config = dict(
    encoder_arch='vit',
    model='spectrogram VAE',
    dataset='tunes sung on syllables by a formant synthesiser',
    train_examples=39062,
    n_mels=64,
    hop_length=160,
    input='log_mel',
    win_length=400,
    bottleneck='kl',
    downsampling_factor=8,
    encoder_norm='layernorm',
    encoder_norm_position='pre',
    encoder_activation='quick_gelu',
    encoder_mlp_ratio=3,
    encoder_head_dim=64,
    encoder_fused_qkv=True,
    encoder_bias='all',
    encoder_qk_norm=True,
    encoder_layer_scale_init=1.0,
    encoder_parallel_block=False,
    encoder_inner_norm=False,
    encoder_moe='soft',
    encoder_num_experts=8,
    encoder_moe_every=2,
    encoder_expert_mlp_ratio=0.25,
    encoder_slots_per_expert=2,
    encoder_shared_expert=True,
    encoder_patch_size=[8, 8],
    encoder_conv_stem=True,
    encoder_layers=14,
    encoder_width=160,
    encoder_positions='learned',
    loss='l1',
    latent_channels=16,
    decoder_norm='groupnorm',
    decoder_activation='mish',
    decoder_weight_standardization=True,
    decoder_widths=[48, 96, 144, 192],
    decoder_blocks_per_level=1,
    decoder_block='basic',
    decoder_attention=False,
    decoder_upsampling='nearest_conv',
    kl_weight=0.001,
    residual_init='zero_last',
    optimizer='adamw',
    learning_rate=0.0018,
    beta1=0.9,
    beta2=0.999,
    eps=1e-08,
    max_grad_norm=5.0,
    max_steps=4700,
    batch_size=64,
    epochs=7.7,
    lr_schedule='poly',
    final_lr_fraction=0.05,
    warmup_steps=940,
    weight_decay=0.0,
)
Rows from block 2 of the encoder, named by matrix and row number. Each number is 128 + 32 x the weight over the matrix's rms, rounded and kept within 0 to 255. All counts start at 0. Numbers have three digits each.
# proj: attention output (encoder.blocks.2.attn.proj.weight, 160x128), inputs 64-127
proj.0:051114138118136180152095161174134130000163118141116123182067072120138135111125108194075134109000121125000112115108117132097115110104084088160208094142123060092225125183129139110138016207129104
proj.1:156160160200135170126156094159097161173129144107121160092090129113123098128110143121171136154255196147150205116182135167142102136150119135122015191114119163115098162089115091171142164112123162
proj.2:181098135144141138122139144143126097108137132103135140122110117121118104129110117117152137139220154222213168130207121100126119115155135131123047163133113173127000132102120121150135204126116149
proj.3:125165145138115116119127126100114141204125130118118126125105136125125127127131133130121130130134112108114136119255134139143137114132127143123101128118127159134074133130131126127143179119127146
proj.4:160177180166148167136073120163113151142133120127129132122132124124128122114127140163103150131138176118154081098188121138134143161138108140156126122124109115099201162129119107216149058134109136
proj.5:116161140123116114136105116134099154210117129124126116136112105126140111130136136144124122121064111122113092115109145136128134121124122129123106120128125116111154134121124149120137101121133125
proj.6:121137127141126146136102132136148168122158128112128135114047133142142134122127123154069131120085123069090153139106129132103135111140114126122168132133107118128165128140120103137116099102128131
proj.7:120115113119130135130142128126146125133127133135130126134132133136127131130123123130128125125132128075107130131255122135121128136124127119128114141142132146130105124130124127122120162131133147
proj.8:135130135133133145128120132106125130122136129122136129132133124128126131125133126148117130124132137129129142116122115116132123152128118130130137135127120125119152115139130121115134113139125124
proj.9:134085089112137090113142159117137110043126122139133132136127140121116135132134128096160129127107122145139101133006126091121124110124160125117158140114139110156163109112142117115115095134126121
proj.10:146123102112121124130130125140123124108144126123140135143163126134133149119132114140097129129098099046180110154151103128098137121131113133136164076135132068120188137129125158130121048101133118
proj.11:088142162077081136135128151154131153122109117154118091126136119142142135122125140140126126118108115000060125143215148125140127181107098110148185175153146097098191127145111168117131065145155125
proj.12:123017109095177063130167136144136074000130141121126129167159124131118151132134132107139129124143136255085169124000115081148143185105131105131163125134123155159013101128142100089132180174120103
proj.13:142090099089124124114125177117121116073123111137131132096143151114118129125132134104171145141156099191167064162153125106151118177126167137129097171128152144138082110134131143138121194163131165
proj.14:152162159141105150129125112147150151168137121115125128165134111125173135127113112165038122123090113004154171126171128138107112127142089111138192084147118072113231137179133169142132062114139104
proj.15:134158117162130176146126102108124143138124130128136143103116129125126134122120132125133123137184156155090170120134135162108117115137132124132106155130134146120143133108115101159138151148129135
proj.16:132157071123144121155145083177136135161129146121122127147109132159145124121123126138157119125125100136094163125047117124125117106121103129128104095134113145139135143125117121126104115104132123
proj.17:105112189103150085122149133161101118097130128118118106128110131135126127134143139112141139143141122177137069139074136116163125156129132128125120139128128142133069139135136131136140185127122123
proj.18:137085087129176102125164129107152039044118127140120132177191158124117137129138121102146124123116118255090128121000092099126106130112152110133149156131118183135095107136130130096119142168120127
proj.19:146114139127135106123134133101113110078119125130120132143166135118118149132136132106138130133160120110137124121187123107136138134124139127128142136122134125130104114125135117116138150156129122
proj.20:091187132151133155132133118129143177174135105126102135118114145138150175134108143144096118116078132000054218117092181203130098122116125101134210119119148050135255111138134097114147000139137098
proj.21:130123131117123110128122129134095119128120137128139130132131114122125122128134135107145127132144156208133159118058135127146159116132137145119047115117131133138094128112133136120128150143121130
proj.22:123174190160069180130080120103156179255138125112093110106146132133132145123121140193072134117084105000098086126255118164143113139119071133144191118142115069101242167157116125147156027105135100
proj.23:140177214174108106136115124084097129063067089112160138123134173075102140145148128107161130143055165082125000137142109124121119048126138109145190106120134061130229114141134113149180005156095095
proj.24:130100121116147119139141123117142116108129146127139137127134126141131123132132127120148121130153142255125140144000129120129142133127139123122108141131128148146052119124126121120122179126129109
proj.25:117150159127118137135136124178125143176133127118121116124099117142144124124120125144123128129132121058128143120255141148132116121127115122131126120133121128111126133136123145132141147124133128
proj.26:120095150112128108128117132150143132118131117130125124113152153127136148134131119128111134132092053105147034151172128127135119137126128115134199147134139117124137120153127133133126137115137129
proj.27:119134121137117136129111124067141145156124135141139137136136118127121135129134126131127119122111127101083166108188131129105152114123153121122116125109136100133143112112129112107127113130130120
proj.28:107109122098143071132124130138097105089125127142130115134114114127123121129153139094150126126075085191135057134000125099146153125121171148119134113105146165140094128117135155112119134131124128
proj.29:127162143153114131118101130067133147196138121126133137133141135121130148133121130142074121121073148000149153121190142152116143127133132131129188087123146072145255136133142120144128037107128101
proj.30:152091068112206075129131127015090063043136124121165164171146117121106156133180140054159117133049112255130103095000098087117153103121255131111127051027151171187061096094173120076114139095112119
proj.31:140142116147132135118124125144140138150128126128129138132144136124124128131122131122135126127160142187155150121116137132138142133132134137127091155118128138130084132117128124136132155130123121
proj.32:126149139132104143129120120183145150144116130135128115143110119134131134131125119145121132122139125071100167124196136138125118121135072113130140168158119127108106139119120122138132125109148116
proj.33:116125102108138125108132138092142117101120150151124133132125121127120124135117107143128124125133089202134134114179115129119124134127127115131126111143118150141059116153121123127113206144135134
proj.34:120112133117122133126147138144132131142134134124134122134135124138132131133121128130135131127150122081166152129255128125139131133125122125127098133134125139127126125119126140124131157124122139
proj.35:145106133114089161143133119185122139125136133121153107130132112156138099127128128139134137132220154091187126148255135122135120129127120127128093170143116141107084145118107141147126172128118144
proj.36:104223177152093196137073134100086206206140110108131120097062132151145113118159138186073151129106092056087122124103129170103110100138123128116164108095116075100255141165129114138143001111118135
proj.37:069162108139114137086156163053184134218153135158122106105100161146119107120129125164084141102068083096101136108130121161090079137107134131110122126126107161151183118182125126106079135189115183
proj.38:116138121134115141137130117144139152166133119122123115119107109136128106133124134145126127129127146009122177136195135148136105123130114124121109135137132092127172150138126133140129092119124132
proj.39:145040018085200016061195168106129024000103164148101146172165160109087120125154128038225138145193035255142152116000094036152083162108190123112045157103130214162026126102143114071074208206122161
proj.40:071145156122118173136144088096108126181108161157105114207111110124139143117134128145057117129075147160035147111045120169123144149128084098136130011154136143142183146172128141120118099145137113
proj.41:119139092069173030099155159059113063060102129170159119166131142125104151156168134057214124136161090241167067115000120118139175160112217130101111137095167147197061089107165156094112171130124130
proj.42:191154143162102171119114130157118132095135109099133121166086095106139104112126129148101139128156161151162199103137122106125098111151118139134100145118095145100101140126130154149153118126120148
proj.43:134175108121106170151096123153158169103131092147147120120101109138150120133106119153095132127159153000132160160255149183103145129152110117130150156160141079109143121118115143164146085137136138
proj.44:148200163164133130107096140158081161164128118105120128113100170120142122116134164132116137125144162110164096105049152136143104102129138149130143117073098129115228127135135102132153080134108117
proj.45:119155143113134093122117115126122127134121126137124124141149102134137137125124136108124121124067120147100131092084144148132171129123143126133137055126123119113114119108132142115144106155134100
proj.46:096086086125160117112133124080172110111136131155133143116174149136127153139124108120119117124106084083099108152184112142103152112117152113126199096124150100163117098129129107111100116109128102
proj.47:134123121136137143128122123130140124126133125130123126124103137133127125123130128122128130131170134158125146119245137134123109131126143122127097129122132157132040125127127110128110212127129150
proj.48:141154165142161139134117088127110098102134136121151143146117108133143150116114115124114126123125144116158162099140132137113149092133107141142157044122107107118183117097129114132129078109120107
proj.49:142084126109163081112165160136107073028127142124147135138090123119117118133145113080158138142192150255191117129022118078125117117143165126113097142131115151153068111133139131129124208127120120
proj.50:122143084131060183109079183157170175127115098183103132119184118086124095128117119148087121135140106000119071152255132164072110125148095098134107239139165051091132159140122156172096108161150162
proj.51:160111136133154121139141125101097126039148139097150151090067125137130134120127139103131127135124179178117101135092133115104120083139140136131102099128109146128138135114126129159138150147120131
proj.52:116105101087146087132138138123124124072122130135125117115095115133120117135137124096149126130116110164143120157017121101135132121133149133118133114139143150147084117124141139106104171135139129
proj.53:120108107088135079129139139106121096010104130151131122145152133113115134136144120112156128133122090164133046137007099090128131165121139134126139140130148129143104117138133151112113144186143130
proj.54:141143204165082175127099153167116160226145135119113125126053093123118110109125133170087141123113134115109125112141122103143102147129076127139116129127099135103157150184123128139115110084122140
proj.55:127179128171120166142110110143137161211135107108117137109085136117136117114122135145103125134079175058075108128160136176118102113135108120136115130121138086107221141126125105150139032120138138
proj.56:127132139125133084103133150081147124059121124141123122161149147117107146147142129131096128115077088118109082116000115104121124146115149120128189116118132112155221112168147116115130087149126108
proj.57:100192194102051129144084111143086199255142190102119105100120126150157161112110147185041123101036064000204039148130154185150144103096069179151175000157098110112255189162107160141123061136124111
proj.58:130148114146126145119115129103137132113119117136129129138126131117120120130132130133119131128150128111115140109161123130117112133130128117125130151117125121119172117131131117131133101143127137
proj.59:139119097133143131124135140125127114121126129130133138125136137123116127120121123127133125124129144128131127127073118122129126132125127131134127141130116121125172120136122126124117094135122130
proj.60:114140148143125177139134113146126141182135132126132131104119120138128112130115128145138130132173158151146146131255136160129123128129114114129088130138107132108141139125110133151141150132117135
proj.61:159111125137170107130134135120076093088137136116162156135125118111121136134152143072151125140141162255163133118000135089115132108141199139115104139067132230162049133091151132132128198087127136
proj.62:134123124140147131133139119118123112110133137110130129117098127130124115129129133106160128140156183231128128117056132133133119114134154132120074117120125173146065134102131111140132199120116135
proj.63:126129118122126132129129119129132119139120125131122127131150130127130133127118124130135126129126105000119129125255129143139128138124112127135139127137133109116154125128123127123129124138136128
proj.64:153142129163107174121123137165153142097144121121129129111105125115131127118114135140131133126154160082188187119215140125129106113132117136144129152123118123104173133120120133136151113125123132
proj.65:157107145143140120140135130154092118149124138100152132121096108126120086128134131117169132137150176187185088130081122105142137091154136153113015119123105140115081144106123148150127152098096143
proj.66:129116121102131094127114123069116118134124133142146133098133141136135142126124133077158113125085112129179114136140161117131160102121187136125133037113148129149120111089129113112106144095127124
proj.67:081162104153097193148116105093182172242138121149122132123111110140154133128128133177068106108101121163003255102173172208064144152117121112132170151135138124126169115175123139094130110167160127
proj.68:114078138030110048146115131095090116041099133103155096141147132154145141139176133128162123113000017177136000176000104053139112097094144133112236065111138110145118094142145156015118099108129055
proj.69:096229142172097186156057033052076218255135134127145134136136084134157159121148138183039120116072083045085224080106164218087150093131149128121177015088128041127255140091139132126141001108129090
proj.70:124137174130124111131114119158097126145128120119122118149127107120139122128140130146116131131096116174125087133006135126146142121134111133128140113127128107117122141137131155138147099119123112
proj.71:125110123108136113127135146180155143079161119103130123141085123146145125134129134134113136124088120177128187152080119098142132110134124131124119135121123154140111127134136118122135123077123151
proj.72:116101106096161057117181126091154058029113125144137129161135120121109144150137119078184116135106103177108112117094127119124129130125176113119133118115171113181063111122149161114120168142144111
proj.73:118089094102194064106210144067180066000141107131137127170100141122097149139131125063175141124161125255114180081000116077128119174111184121114112136086146174173053076109170126084096188168092135
proj.74:143128060181114176148089112109160167108140086149134140090059157120116079132116137130152135131153172000086141171255153138087107101153172120111092204125156095127148155073115105174109092134129167
proj.75:090071169075173096131165144178113101028130151139134102136111071131118112131155110124149133132071100255123000171000101105142122141116144123120114093125140170134046135146133150113094189108134140
proj.76:124100110118128134128127130109131110101127121134131122136150143126125125125140132128128129126115121048113108130255113117126111138117136118133140119132132111124155115137128123107113117169126152
proj.77:140131135135126107117146125142122113114129117119138119153129116121129120131130128122127131135133139118171113117122128125124122113135134124125112124127128113124132132125133141137143118138119123
proj.78:153170237126120096111142140177112127148114145113109126136141131130130145123110122144110127122124119065169083114142124115151132111117091139150184086134106114107160140153122150130160105125131091
proj.79:147094115132157100120157113136135086081111136127106129171187140123119126133129120118140128134189121223136126125102111105158114155126122112129106141145119169130025130138125106125116186137127129
proj.80:132100088136128120122140146114130111112117127144127135106129148115109106129132130106164125129111139111109114132026120097129115128126128130125152166126130111124165121125127120114112094145128122
proj.81:152163209157099200128105142164136201221147134111115131088102140126142123109099136177081133126147181007205160127232140137133113140140054131143131153147099101086213142164108092165139078086125135
proj.82:140117130141131114135129124125118117152127122120126131131133118119124123126132128120123126134103138155123115125025125128126135121138129135126126117127128115123094133125133140131135112123126120
proj.83:115160128144083195137100121159155166194140110128122124116143124136139142124112121160099132127130098000139175131255144151093099117127089115141171135143117078098236128137113121146143049110134131
proj.84:139099101136135134126134145128124107109130131118135138119149127115121109132124131122144131128130140215144138137145110103135118138133137125130091140121113166130103122127128134116129155142118149
proj.85:140157154145121147134117122153121144155129125113131134123114123127137125126124127148115128127127146175127137123000131140122122126134111132132144129126118117119163134137125132141142092127128110
proj.86:159118169139106152140131113140138170139143151097138130122108108142139125129118110164079131120147165117190121134154119128115139106143075127132150108164086107101127134153110113148151127073127119
proj.87:099137152111110108136134126089099135154123140141132117136119111130122147134136136115145123131122117132144135118144136128134148120122137130120124131125148133153100128112133150116130142096137124
proj.88:137127101130143124123136129119136110097125125130129135132166134124121125131126125112138130130141121237159137125000114120134127131127134134128126137122128147133103123124132132125127130143124129
proj.89:080199207136080157134119126152108206255140139111101109083076149168149144126107166170097137115122129016088192118172166200177124120114068139136144100137095121105232145159111108130150070117120115
proj.90:162106067143138109080124141075135110036094103159130166114218146090103120133133122084168136142168112128144100148154115103131135181140165128132086160120152106143110108107143119138101132174120128
proj.91:121112108084150067113155129097098101117085146135137119161150126118123140138146129086153119128082049225142070134000117120154139139117149129116123108118143138154120115126146140073121134129131112
proj.92:123110161123133119126134123149140124134142140114126118161149113140137147133116114141097133125122101169171123131123126125135143126126092126127162097142119156126093123142128127116133151094124129
proj.93:137110100123144118115129138093122119081136128130134140124105128118122119131128128125132127128123144147182151123152131113123120143133145128120098113122129129153125120131136123129104144124123140
proj.94:127130130120133126126137135146128133126126129137125120118105145134124122126133138116148131126157147067120123129255134137143139135122151137125098160124131159129092119124128123124133191142122151
proj.95:136131105120145096119114130091117094082122122141134136121111139117126131124140119105132126132077089147101061124045116120096130112134162130127159100116138120137136116124136135131116124150135132
proj.96:180106153129123118115141128164122102092120127116134120140134124136133113117124140105173132132217170227153045129140123093157100124126155128135055165112104216114043124105127124129128174139124129
proj.97:112201194149105170139120086178112152229117139130125114133114095134147106121110128157110122132173175038109180118255144173135144117137081121136081133149124132074126152109099132149153135134135127
proj.98:138173133155087165124090133108137158182145109130108132109095126114125137109121127150080134126102119027127148114180125140111118129138112139138147121127119103104206142134126127143116030103137145
proj.99:110174110130135119119109104060110122168101137155124137095140132115122127125127122104154119129113120160092125106173146178115152119131155136124116075126121135136115124108134132132126177145135124
proj.100:128138120136121128125111122123128117163137130113134135129148116128132138123125124127112127130153097117093198091122138133117125116128117129128137114113123100117144123111133128107134105157133116
proj.101:096148088154139193105114117134169180255151131133112163047154137152142132127091097158075135126119119055055187140206116194128139147147081105138160088166085107118208126141115102143113114079133119
proj.102:097116131074135057125169129060120108128110158152128124114172147143125176135150148069176118123080071138144069149047137137150189157097194152115136079105151140147107097078135141073127145096137107
proj.103:128118113112115133123120138132118128119124130136129128135129129127130132126124119136128131125109098000133129137255117114147122143123108126133144127136129107121170114135125130113120111142136135
proj.104:109135172163148137134142116146113112157120149125117134158147122115115119127130149131146118132193217210074159083070137145141138139126118126128053147110129154133092162114128116132136143150113128
proj.105:093141103102092139130116145134162138092123117163125116139144108121122120128127125138093132121114103092074178136142127127123134171120117122127139179142142116114160119151123148119130104173135138
proj.106:111089105135162132135147127121139112112126148146129143113141122131114113133127118088163126141165134216116152128025119117114143132136141122116084125134143140144070137101127114134102174098125136
proj.107:148149083162125156128108123115135152255138138121130153109130118130127113122117119162089122123150123097150195126095125146111126145143111138117108122137102104115174138137119107133100093107122128
proj.108:117118129118133123130132129145130122116137136121127133152135115139138146127132118141109125127104113242112127123000128127121130124125106120134162104131126114124114133132128129116130108110131089
proj.109:070138180111122134136129141130134140117140132121124122114099119140139134122124130137104135124099081152037154130091134142134129119118114123129146099130127136120190126141121127119144113159125127
proj.110:143095103140140132134143130139142120079134136124134132121109132137108110137122126121146129129176150123142148131206124100120125110137130130120077146134117173133055132105122103136119186125121146
proj.111:113124144120126132127148133143145130112127130133119116127122139134132129128127131135131132125148127074101133138208129135148118141121112121131150146137126149125130128146126122123131152134131133
proj.112:121144140156122145119112148123142159141131106133114130104168159118116145127132125120117131126106112115165114139136129108097126112138122131130199138129139110128155126140130106148127091077121135
proj.113:138129102126136122124121141143129117097124131134129136127145133126121138120127127125131126121111119149140106124000117106130121129122119139135168130122117109117196123129127122123119065134128112
proj.114:109105085103159079111158138154180099025150096109125125104113199150139175133122147095139136129080124152047055150000139147146095136105148117133190133117123153142167114123144118125123126139128126
proj.115:103123114136116122128124128065133130255124131132115126116189138117119128133134134123122121129071102073094122136215134161128145142125153144125143112117147101150127141138133136127126139095125132
proj.116:129141157129127145147127115183129143128127130133127123110131116145140113117114127142139128126140160016115117139189130141143131122128101135137131136139118088077200135118105134145145054140129115
proj.117:127151150085103124141122114116157134096109137154128107141178152132152130125129140164118114110160138068145167164184140129130126170092138125136168144142154132133133123174107145113128114183147119
proj.118:109153060176095218137077131125132171255161111133123135074034117143127063118127131163091137132061120039128159141255130149087099099163128155109048117115117133129197165127130123164071091075118186
proj.119:168104050123139112132156132135121105115123132125155143146181139124123125129145130111129120127140158180188060148082105127089148134130161145117109179127116143132061125129125141132129182131123150
proj.120:118159166149108182156079114152152170205132116140114125104137141138148118117129125218093127116102141000106112162255141169115131140123096123140211139139123054104241150159108108171126019077141111
proj.121:131119129131125137145120131117154136101138109131133131121098112126133117129130120135135122127120135210088171134047140126108146117135144121131143150124148131132063111123132126124143167124138116
proj.122:118131147109145114133110108103089117180111141146140137126133128127138124131153143120156121123089132179117110135072154156144148138118166134114123069096149136168147132127137134116125163123130108
proj.123:125165146136112131112127142133121132135123122124123128133147144120133133122120126133101128128103118075142109124161125127121117109123110117142184109130125106104208124158124134131137077152127119
proj.124:120148098117122133140104103106140144128122125150123131125164143128143147131129133126125122121096114110094123134036131136128135140115117126134176146129152112132182125123125105120115076130146124
proj.125:159097131133137108133157121090099101224118145118141148110151122126125107126131121123153118143159151128180103150071112138127166147146141146122076102131133089140100145116118158133121114103127102
proj.126:136099115082137087130115142112091107060121140133130127141152112132125147131136118122129125119089082193167057140064120104134141136117146144130169085135128130147085118130134158114109142117141127
proj.127:138027070127146099111156151161162105069135124114120123129196150142121134144120125111125135124133119116105165137118112091140115154127120113134182153154091148135075115137132103105118162131114112
proj.128:147152123146127170125058119135206177170135094137109122074140159137161093118117115179095136114096137022058000184208122149132108127131142128137159143140095096098106143152108129166108078114126133
proj.129:134106143120123129151153126152108111087121138115141127105129133127142128136125110126136122136176167069196136146199138131117126126137131123126138110158131102140107123132126149137127186096135114
proj.130:141115132124118152127131129162110134107155146111113128121121133133130135122106124125126140138181159135183094123211108126167123124134096148138084138145114153111056146112111118158119191101121161
proj.131:041036060035236028133166144092128063000109127163129121186169156150111192159178120067172109095000021255007040115000114051121135141076177126127232081105152156209095088152183153036071148122155087
proj.132:102084120093137111132126151124125116110135129145137120127129113129125125129145128093158130133089088201088108161050137110114148119123154124112143122106169137154087105119141136085108172106137137
proj.133:130102106109165109113174129155153099020134136136120143118165138133115153127116130097165131126126125155131114126028105117150118129094126135146139136112138141127153123119131128108124125147137129
proj.134:145109107156121163147136113127126111118134124121144137114129111124121110123123127116133133138152193126139152137255135151111131126146132130129059146138117121108088146110117133170126160138113142
proj.135:106161149123102150150109115113128154191129127142131110115100106138134117130127135136118124130139140056127161131255146157123144127133127127120103117135148127127118141116123148136132151112135143
proj.136:157188128121151125126103101127113135114122113097146140145151150127143127137130109143087140138152100086178075111123086149115111087137119134117142098119127087125212104140138106149152042154121123
proj.137:126155087153135105115125104088148165243142112129113138136165147127120145163127128117059127122097078042212192129198134130113137146146126122103163124126148126177208124131146097128130100072134135
proj.138:129051041091188100124179144147145035000089116141126120199195104101097137137124108079181116130145112255066157080015088091135104184093151097154144162139141182132038070126147150064123192223126134
proj.139:155104143177135136130115116138102129106108131124124142118170135101126116124131141110157124133162187203126123137119132112144139138135133146137097145123135150122021139118126113132135178129127128
proj.140:131080038104204098129123115085152100091118131133148153120139144126108132142133120048193128136113088255157056140023111113115124145136173136105091128100151193184037102080153116108069233083128174
proj.141:136138113134116142131120131123108120183118132131124130115154114117114115121121131121142127131189131125143151118220136133136126140125136141129065136127129138115097141109122138129128143162126147
proj.142:109089100102132114115148151114121090021123135137115131161094114132121137125138114124132125124107091223024171111000114089091084142114136102127178116127128140145113107149137131087098132164150119
proj.143:105062130108178089141150129128108101002130129121124118121152155123133123141166141091168126137096155229102000150000117093135127102115165121123157104108143143150078112132140120110129179108118120
proj.144:106131165141122162130127128171125150156146127114121117118105138135135125125130139138108138130136140174104134136216137152143120140125117122126099151128121188121075140138124118135139194117121161
proj.145:140101140136117151153147109172119135132129136111118122129146113131147120122127129139137124134189161132131210130246140131137112135128114124135093154146123145110007144124120134125141189126142128
proj.146:131125186101105117161077110158128148054131118119141112131130085134164118120121117175105120123126129045093110135191161126125164113132073132145195085157144075110114137128124141113157105145152082
proj.147:127129139134128154131128122143129138156132136127127129121123132135132129127125129136124131130184145134110147131179132145135132133129120118125092147139117138122114133124117113139133156123128138
proj.148:148180123139119109108126128141126140180113129128124128132155138119131123130127128140100126125109118077176107135112116137132136133135106137128144132134115118112183131151123148134150083135124123
proj.149:140173135133138093103150125002174125105114126120115130132163159122128150135119126096113122126150123144179180111042120122122150114132153141124150090114132118151191101139140117130132102116116110
proj.150:142118115137132136136121116120142122127127117130135134126137121121130115131128122129137123133133143174135132133033126128115117129138140115127119135133136110133120131129130131140122115132132115
proj.151:136157141123117141125115127155114141077128111117128127135128171125148152122121134134113134127118126044122104131161134149125102118126110126143203137121129088113174127139129121142137084136132120
proj.152:145143166153120115118124132110119131146127135122121129119152131122123131133126133127122128130157153175152144121000135119144150127141124142125140131130127131133095141130131129145155129120118104
proj.153:113155143140114151140123129159118163149135126126122122112099112128126127123115133128141127130125150078118152138240141129128138109133114143132098138136138122115140151075113134153137104114124136
proj.154:143143130160126144127091124066121144220122129127125143109119130118126127126131125146115124126091131122098075116184130143115137120135136133127135116115121116124134130128131120134132132106128125
proj.155:133151118125116131110112144134130141137115121133122126121131141122124127130122126132126133125128097044132085139212121124133128148129121131135152147134125116123203118136126130127133090155127126
proj.156:126169150139117145144110112140098162223144133108127124099091111138135122123116150145105124127108128075151173123211137162148127117129117147119103095120128161131147160129128156131142123109131167
proj.157:144082104109113147132164170160096102112128132130124127113095133140135109116126120136164133131175146010157139158171118108148102130122134149131100152137138079116129140122117151135111130129133134
proj.158:077136177165091162161125097170142198196136108131135090120104131141147090145142128155071122129150139117196143136199164151096103125153125097109123204147161115110133147133105131155128109072126150
proj.159:055221196156012190127102149237134240255191120119102123136046118174144151118117137186041144106079098000127174097190163185152106078119069082122152151126081089090255150140121126115162020076130105